config.toml
encoder_arch = "crnn"
model = "encoder-decoder audio transcriber"
dataset = "short made-up English sentences, spoken by a formant synthesiser in many voices"
train_examples = 26041
gain_aug_db = 6
n_mels = 80
hop_length = 160
input = "log_mel"
spec_augment = false
win_length = 400
tokenizer = "char"
vocab_size = 30
encoder_norm = "batchnorm"
encoder_activation = "relu"
encoder_depths = [1, 1, 1, 1]
encoder_kernel_size = 5
encoder_stem = "single"
encoder_widths = [96, 96, 96, 96]
encoder_rnn_width = 96
encoder_rnn = "gru"
encoder_bidirectional = true
encoder_rnn_residual = true
encoder_rnn_layers = 6
fusion = "cross_attention"
decoder_width = 192
decoder_layers = 6
decoder_norm = "layernorm"
decoder_norm_position = "sandwich"
decoder_activation = "swiglu"
decoder_mlp_ratio = 2
decoder_head_dim = 16
decoder_fused_qkv = false
decoder_bias = "none"
decoder_qk_norm = false
decoder_parallel_block = false
decoder_inner_norm = false
decoder_positions = "sincos"
decoder_cross_attention_every = 1
decoder_tie_embeddings = false
optimizer = "soap"
beta2 = 0.95
lr = 0.0019
beta1 = 0.9
shampoo_beta = 0.95
eps = 1e-08
precondition_frequency = 50
max_precond_dim = 1536
one_sided = false
adamw_lr_other_params = 0.0014
ema_decay = 0.99
steps = 1100
batch_size = 64
epochs = 2.7
lr_schedule = "constant"
warmup_steps = 50
weight_decay = 0.1
adamw_weight_decay_other_params = 0.01
Rows from block 2 of the text decoder, named by matrix and row number. Rows with one number belong to one neuron. Each number is 500 + 50 x the weight over its row's rms, rounded and kept within 0 to 999. All counts start at 0. Numbers have three digits each. After the name is the row's rms in percent of the matrix's.
# gate: MLP gate (decoder.blocks.2.mlp.gate.weight, 384x192), inputs 0-95
# fc1: MLP up (decoder.blocks.2.mlp.fc1.weight, 384x192), inputs 0-95
# fc2: MLP down (decoder.blocks.2.mlp.fc2.weight, 192x384, transposed), outputs 0-95
gate.30 091:485501527519496510521518551576436551511513477443530473465511450446409425455512449489524534595518542515499640585501414588515609543527549434471458426402496471514493454471563527560472567504534481531454502584462481472555519463468464451577516565509559429445560534471378549477442525591472552494
fc1.30 100:516535627474538513545467542507430538547446537405429529511403568540492411420468475494611441506488532538477462519385458548450482498463526461478458465452483473526435473517458524514514505427444403581460525580456454531663498540517448453436470467436424460521473617422480430476464571482477451498
fc2.30 097:485514446479515525542490475465518509614512510516621480501519464492510462474377503541441412387580490467470482488420467458481494462512463522467458506480428468496487575531451569549483575355478476442565502485558533481479432484492453484475441458538485540471409510586515531534545552567547468518
gate.31 092:407500508472559587442563506496531603450592569465668439521481447523428578499426493534470424488510520484510502474532518560491555493490587499422510500388415497531431534487516536561521518405433535564494493509567542441523413520505486499540538480536555463529472452461514487531455432501533497445
fc1.31 094:553500496599437545512490497505417570548437432552534498530481400504459468471525405440514455444510459508477546502546545499547472567499471487459487576569503528458460561530571438451510491508430457483519457351446518577464500528488537524482418553611472566498504454432488645505478550488483499544
fc2.31 090:398499448386441392519476457442610528428612489539532474544457520527488589542442563519447508521590441608477489549531516453571452480565558523489567573472500436509470507547427552533411530446521514431492516421462523464439448417432487493529519396436474503407528496622465441478539479502516569468
gate.32 118:483555507479482512524556588474578568479529404366470520542485432462545481513594452519451496496576488557566515405388503574551384468483567509543417523538442457523565473459543462466443422457459542463478441418497500489500481494523519518411601426482456426534473449474464566504497485399436510478
fc1.32 126:391471533480424469571595574494549577501514459362477470440435475436533576503509470460555544508507553576543551425504564565537415433479545530579556548470498497529550497429488512526531465544472520453494482435519547451568473457540572543546607487455468493521429473409558530516488565382519508505
fc2.32 114:514507430533552567443425477473537493527515487500518555495509516527518474410544583423412525547492465518462519513473515509503421599547510549475487453596439453512520458601563445492537517485426476464463593508520508570497403440488512568526522481488545522535485555394432459494354520394519565451
gate.33 090:527473554460506472410571452527495511514524400493505503522561452515520504541536541504468454489484547542477503524524501458465517496458573443367541612535479477520496448433421473554552529496527399592437505501535479533553532472452530564545471486521430518505542518464494461543593563553514531556
fc1.33 097:499438516461469490438520442519529507585524516558483496544652541568581430449521574538453435527483520541501520499513493465600493427474492394392484547546506458594446498488464485486470468456417533520434473472520470583482524505516489472517509467520511407523562443478523503484501528498490540553
fc2.33 099:491551482525477461520591477527521558482480468424503482559385458480512479411388558487504546382489492507497472488539563486525501559545547456459439529513553486532554522485523523439518467670583389473503440537501461455482451539497478580566537488574604487442479493427497479551588545486458528500
gate.34 114:518449428475509560451525473550483509559534512469513553448446560532504460495510530503545547455502551477542559484455520509520523512511446475553551457492506542476433449537570525473506565521485475480533578444525502552483553457553462514491433477583519496563474513463508405493421554502341500461
fc1.34 113:482485404563546592488525474522490458417567507459421627477494530451504519543523545455468593547547461502527529478488463550469489519474548508525451521509577444484530432593512550566499478447466426611546575497440445543600487539508494551600519495404521482483461416481486564536424432650431489530
fc2.34 118:498414438533503422438492462454450570551537522584508571520619528516509422464448472541410457432481510443527460566444475556525564526515466504516583494562572610500538459376537525561467498531451466496451520557502539507425470477487464453529509533455560547497481540426482468527624532549551472479
gate.35 086:484483458536497501450507451547605529431452508521486449525453472533476540480451460585595543478451474609429542561524433479510482470495620587510427546523589539527545520589465561529538550425534495545544548499496466504559469521509409529486486487399507434542515474500438577551548529530478519503
fc1.35 090:481503450553518406588468563555536468430510449459482504474552592488620499513490504487474457507582489432439402542439519512570539400459485592509513476462561514450525467557470578516459627497534486451524476549531554554488575532470401493439542541593558463530487531585477532519490529477488492538
fc2.35 090:466469443509467518512498525572478535583487514416432574500428493528467463509557539447507426476515486510441576512443527503498471525481653470494485530583418521497444479499483612550581481484515514545477487520466511560410438539480544474576585520464439566472493585539437421474398577536494513510
gate.36 113:565416456441537529514454525487546425501507465544488460494472480476529497556489466473548486463598466403342555508498473566529625487532576472449541532455589452568502460577548503530478499527447474576502503417484529386421489575382492535532511469441478475562498419556516581545454405498566519447
fc1.36 109:538512486536514419550491520542443554527476464463494500500417492494464528474461500525477462512384435599631459532555553401423453465456500498559456507553401498488539433546514475438563409476516501493444458451465480564484429475518555525511486460527461454500437524404559387442561605449432571498
fc2.36 093:478505555505522511479450531472454464486470543537509500470482517519451436456475477555562483444483445539538589511555552478551506521538592491543445481478618522449538501375466495466540386482461366489525490498578459478530503483525463470394508382515418453485508533598485603476494434460461633536
gate.37 111:526552533526507539458455526445511548451358433480476408438473455554508432386478507452533490501427488425462469443616534516501461550483514560503479538479543498476525437381488517592470557479526507505460552532455551484461497533536511555432531528493436447401537511462473441458544576552513495454
fc1.37 105:467521494443548454487487459453467546453424518531543480475533522515465477563588445521533501424515466496517455401576498561499448516533567507482486578579547454511606573482527547495443351404555512406546497476562455495475514565443452523479466494577515502542546347488549531502475471546531426472
fc2.37 103:461528487563449409460512468449472471489495501511453529515521523518501601524538603475552525413413473509509503503428503493484490566609526490446414463511534405520556468481578426473479563503467562410511425536465620485487460455545603466535483485462451494516527557506502448552433490431467539453
gate.38 096:524465547416475574616481482497362552468415416447495454595581519504519574566451462571575593607414514487488455432541386481516466532478546499503484569499483425548480510592552481462467497531438483526450570500536477547488519506520495535483422478597483408488549524606487496540509548471512526462
fc1.38 092:457504534428552518383483475487462593549537526595405479472441477469490521585522554554505492443440569575484534434507546509507517527556495440544546515441480589515513445584484466436550534580464481426550476441380403558500435441476498577499505533502461523507488562510484568471521476543472563448
fc2.38 096:472478423433504464532551489576447494404498527552515474486379478512500540523469529475444498552473500467488485550495401376561451506458555530505471455494469512553514435450505530560508462519518489465524490417433542518525486489538486437476505481426522474474480543356518670433535444531600533497
gate.39 086:512422457388553500416567584469549599463482487587452438476505403493583497513515461538464562565549408426564464477436567539521460630615515529451474469434478489462492479489528492410467469441480449396461538511390445499560527441530607512584481518534523450471539522467529510455465470500519583487
fc1.39 092:499454492436551452505490528466571601425467573491411517526455456483419526493521481503590512558490517505514539502415439510523531475433582532445512549630514434545428541477519516472361400523607519471492396464411486516504482540544452618566485489539520473487476498489565473524544559470471526458
fc2.39 094:534499549477555495421552473397475493549475450452589459446527572518520460466459486505533416496476572566529519470488494482527434448482550522565559533469370478512522548533518517529464425558464538525487434493579622513501491507464548556489553545427470535496448522495458464516575559607473414525
gate.40 086:477547525394550508530455475445502603525522435486513476492540496441477489446481506632511474470501376500392524533548546507465483528460499553458495684520533526517563435494464528509585504446459546568498514538474516471466466466513505501515580501507470544486552471494408433558463476537416467569
fc1.40 083:384493515470420418498481468572499427543572527496445498408603602477531505536616502408481605503525578514521442509569526377503517487517510451519541428479560445464526591523514417486533506544560520503504520485499513546593475544476519576519515477540556496462536536562530526487543475500512585575
fc2.40 093:516513399464535488409523448475454525557488498499400524456452432575493464566478483447526473480455614554513386518516413537538427433618520466565501477492479553553495491521398601438504568564494568579549553528542504508524483458619435537504449465537460512591532483567415489492465419542479523409
gate.41 089:497442518565469531513480387464509456424463566541511523458463514464376487460454438569450573454395527518509518535450437524444544540473558464637559510485512420527545466492523534525568532515482556438524632528437600449459514470555442486552515498486485391436496553469538551514458529524515458527
fc1.41 091:522441503436563552409500408438486586511444488459513512552554514437472587548523513564473439525540389530501534552556385436554487564451464433500462473412533442461586479491504448500471462507476441544484583507533501508479533437540467596524516568512580424485520570540530388487542429452491606551
fc2.41 094:523520530514531584543428476578499474528475455446536424528467463633569497463475550560443445444450497533491460547477570430538457489513544483528478451533484481482487500572476544416503509496512507479410472631429468534541456536446447440496449532384440540606457495585516497451466415455471462535
gate.42 102:510611493474498542473548554518525600490521598492487506632527487457549554535364532518566550530604531394481475444538489432458535508544484535451369469413459548467592497522580473537576570518547624467423437566581491529436518463438473457496547503528492595474485483487492480480465520458467522495
fc1.42 105:427410527562530455583507505557505546445513439497527465436520589508541490455548458433512449509486419491446424500503557471540564544489520532415504467488538416499470461477455486475493498451587461570498527589482547522481467578516607488438439542545416461493468542507535471562545446512516496502
fc2.42 111:548498479515419502505537463489537479548499552444568532564546482534448440545452492561481615479538523528563419523581566622440531545547493581513563465457539522451565436570431466462524459528480528531460429553600487529449481530441475589525458590541577567556496507503532442474551503500427473549
gate.43 104:502439454580529591492503520555440429437619551479481526508550539509543481402515517445627503530489486441480535588530458489510530513474505363548442459405570465527461501465573494469443507467409521584454490474466544481469506497525437547519525508566523554577468508537494474460489502508567485611
fc1.43 109:397537526600481475503506486479556437522522527517476459427532434494557516495403460528478488482518518474622505415511514496535529444556454496503435574493468512564486476503428574525527499528465449538352473605439595525592477464502361414394486504482506536492468488523503527461434565581466622567
fc2.43 107:612415570476443460461505522496461533473532519507479507475507533537483491485465452447362518488510487485484476547575600502458550502533542538471380462462499517369473453552556483550583475535512531551567486525524399441515487549532562406584524473564519452483456528594482492443541504381561479432
gate.44 116:462538541443500416440420440471513468542504503545535508474480539523488429504497462454519514412480488512536581417513468508379479451511566507468530483501512554500490470436456531518517515497491591379550552495502481452469426606475398486565556483505533422464528592481473444491549619467437446512
fc1.44 114:526506594515477551443537445417482417541532426545479452495491465537519521515578537506446516497559500468446470503488553467444454456493471419536581552433495443408436481464494572442466522558526549417441561463512476388550507486510475545487623439466490581461487501515542520560446417481596486475
fc2.44 115:527463406495636473483513450530508427501448520421473477525460497485521511488595537469468635477496521459529442531533551493598472508569522527461491563509533565430531564459523518567529506544481444486517499476458478548499433503464494472535599430518520458499598450548455492460502567525500459440
gate.45 086:475586433395499514481532551417510525477512545446559492514552529549447496481549569599604516548452538449461525549545432539406574545448612570421548556483529488577531567491452508481536473503534515475607572517434505446440505429431519453527391575462584435491499493519482593486578537511448477548
fc1.45 086:441478563609486568449503519535471424397460459502468497455504437477569466532405607432473563499506472537519509541558603446500395510475413515583563456431478537529582413452455429529534500577535531485434512560478457445576517510475504514450547455586497554556489511524478495451454422463503484558
fc2.45 087:516490552511501589608517450534562540463441358509491478508467489452535523533444478444439523468429548533573487592561525475498541450498566614534458531540522522518443483476427513452506447500470468473493545539570449481469435514537473436458403533503462456531463549449585398544528571474472463444
gate.46 091:504504514575554480498424525534484502422482470464518410429533498549426476453460501528410510500617444502492438538564451452532544504587593516509468470521426495513535497553548490572479444542480635494512432465550541590532388527491470540532495572536462544433549561486473572504412458592521512516
fc1.46 087:517530531590343565531453465452519538515474458477525544538434471458534525525548573524518462523512526587485520491528431426434468464514456526499396537608485583589424443481427521459414586480565516450494557470489497501482521452533489420514468526500562545524496433510517504565408404486430544509
fc2.46 088:535531497518472483578508451478419408568539593516433499590494444539471475486579486514513478583553513515494555454429495540398513545577438420454537560499569434483562465498489441462511548548474451500536480601537554526400536458553581446472510420635500454511476461546478500525511486451559528579
gate.47 089:532405552520471474426464500444524430485468381553444400583536507521477489474501519449495537441482505445545447526450539482435408524491490545576572556557489587509491484491480521485476501541546583459505497484488464511512499528559413545448483496546531520507495525486561546466469520488565539521
fc1.47 091:500517467591475521555526511490470481470425478548487495523482447489610492504639467551610487576453510521493481523542557495520522473545556518516541545491480543494481489502487486526473393419592535473522575499532503445439600549550479503465488552507406572526521504547545482445514434456529465476
fc2.47 094:454503460527595457509546459535531513458545502585594472550486477473549466604493474542452537534527478386509474429435417487568584491406430480452543529496535461566549480505563487499509552536523485459556474470552588562520561363501463519520528524559545524501439418438593460549487491508428478538
gate.48 108:494473517450477446606535474488604533453502487512462453612441563400516460451530454473506522498533515470577505495522442540571558496532544606470569606462461488552427619507512487514434541514504608489424535488451555521494430497421511501438487631488514537486418463461534516462500519471525538560
fc1.48 116:542459491482496416629561469500535412516562511574438469552561504462518365393477450503422503506481449461527461513507474527531596491472505570540471489584503521532442562553468506467483578477462598464530505457417495502449396442440528457535472557489468549495548500488553525451397547497483474525
fc2.48 103:565586450478536530492523484524451535537584533505432449474454500506500618454487515463504564535503508559450524478454589446581509428498500494505524492522490479584501411516511589477540564576403477549481454531477596538530556454472421462491558582546508488512455495515413465573507494544465409422
gate.49 097:471532424563510528477514551596590418460452509523493462491555461481521411441498461522525468580444431475530492547453403454503442492537471482534466534531552600465475494572468463541502562636443467534543484555447483503541501470459491524509572594561544488510440521526455374482585579513493450517
fc1.49 099:532541488466510547549498501559499350497526507467480482557577481433391441496383547538401494464467544508515451505476463581504495604452471522534530500500383553434472490595540513489475533491425477472474553505516444606455560632419431461480553449494458566527448531497420484425463560466536503427
fc2.49 096:473455379438514554505591441450552493522401528466495549565453536553485478497569491494503538519468443537477499429435596470462398498525537617498425557480582499492533433463522551547528564550501531529464478463481580487467463487558449490553491500467403521505519560578419578474494448433494529544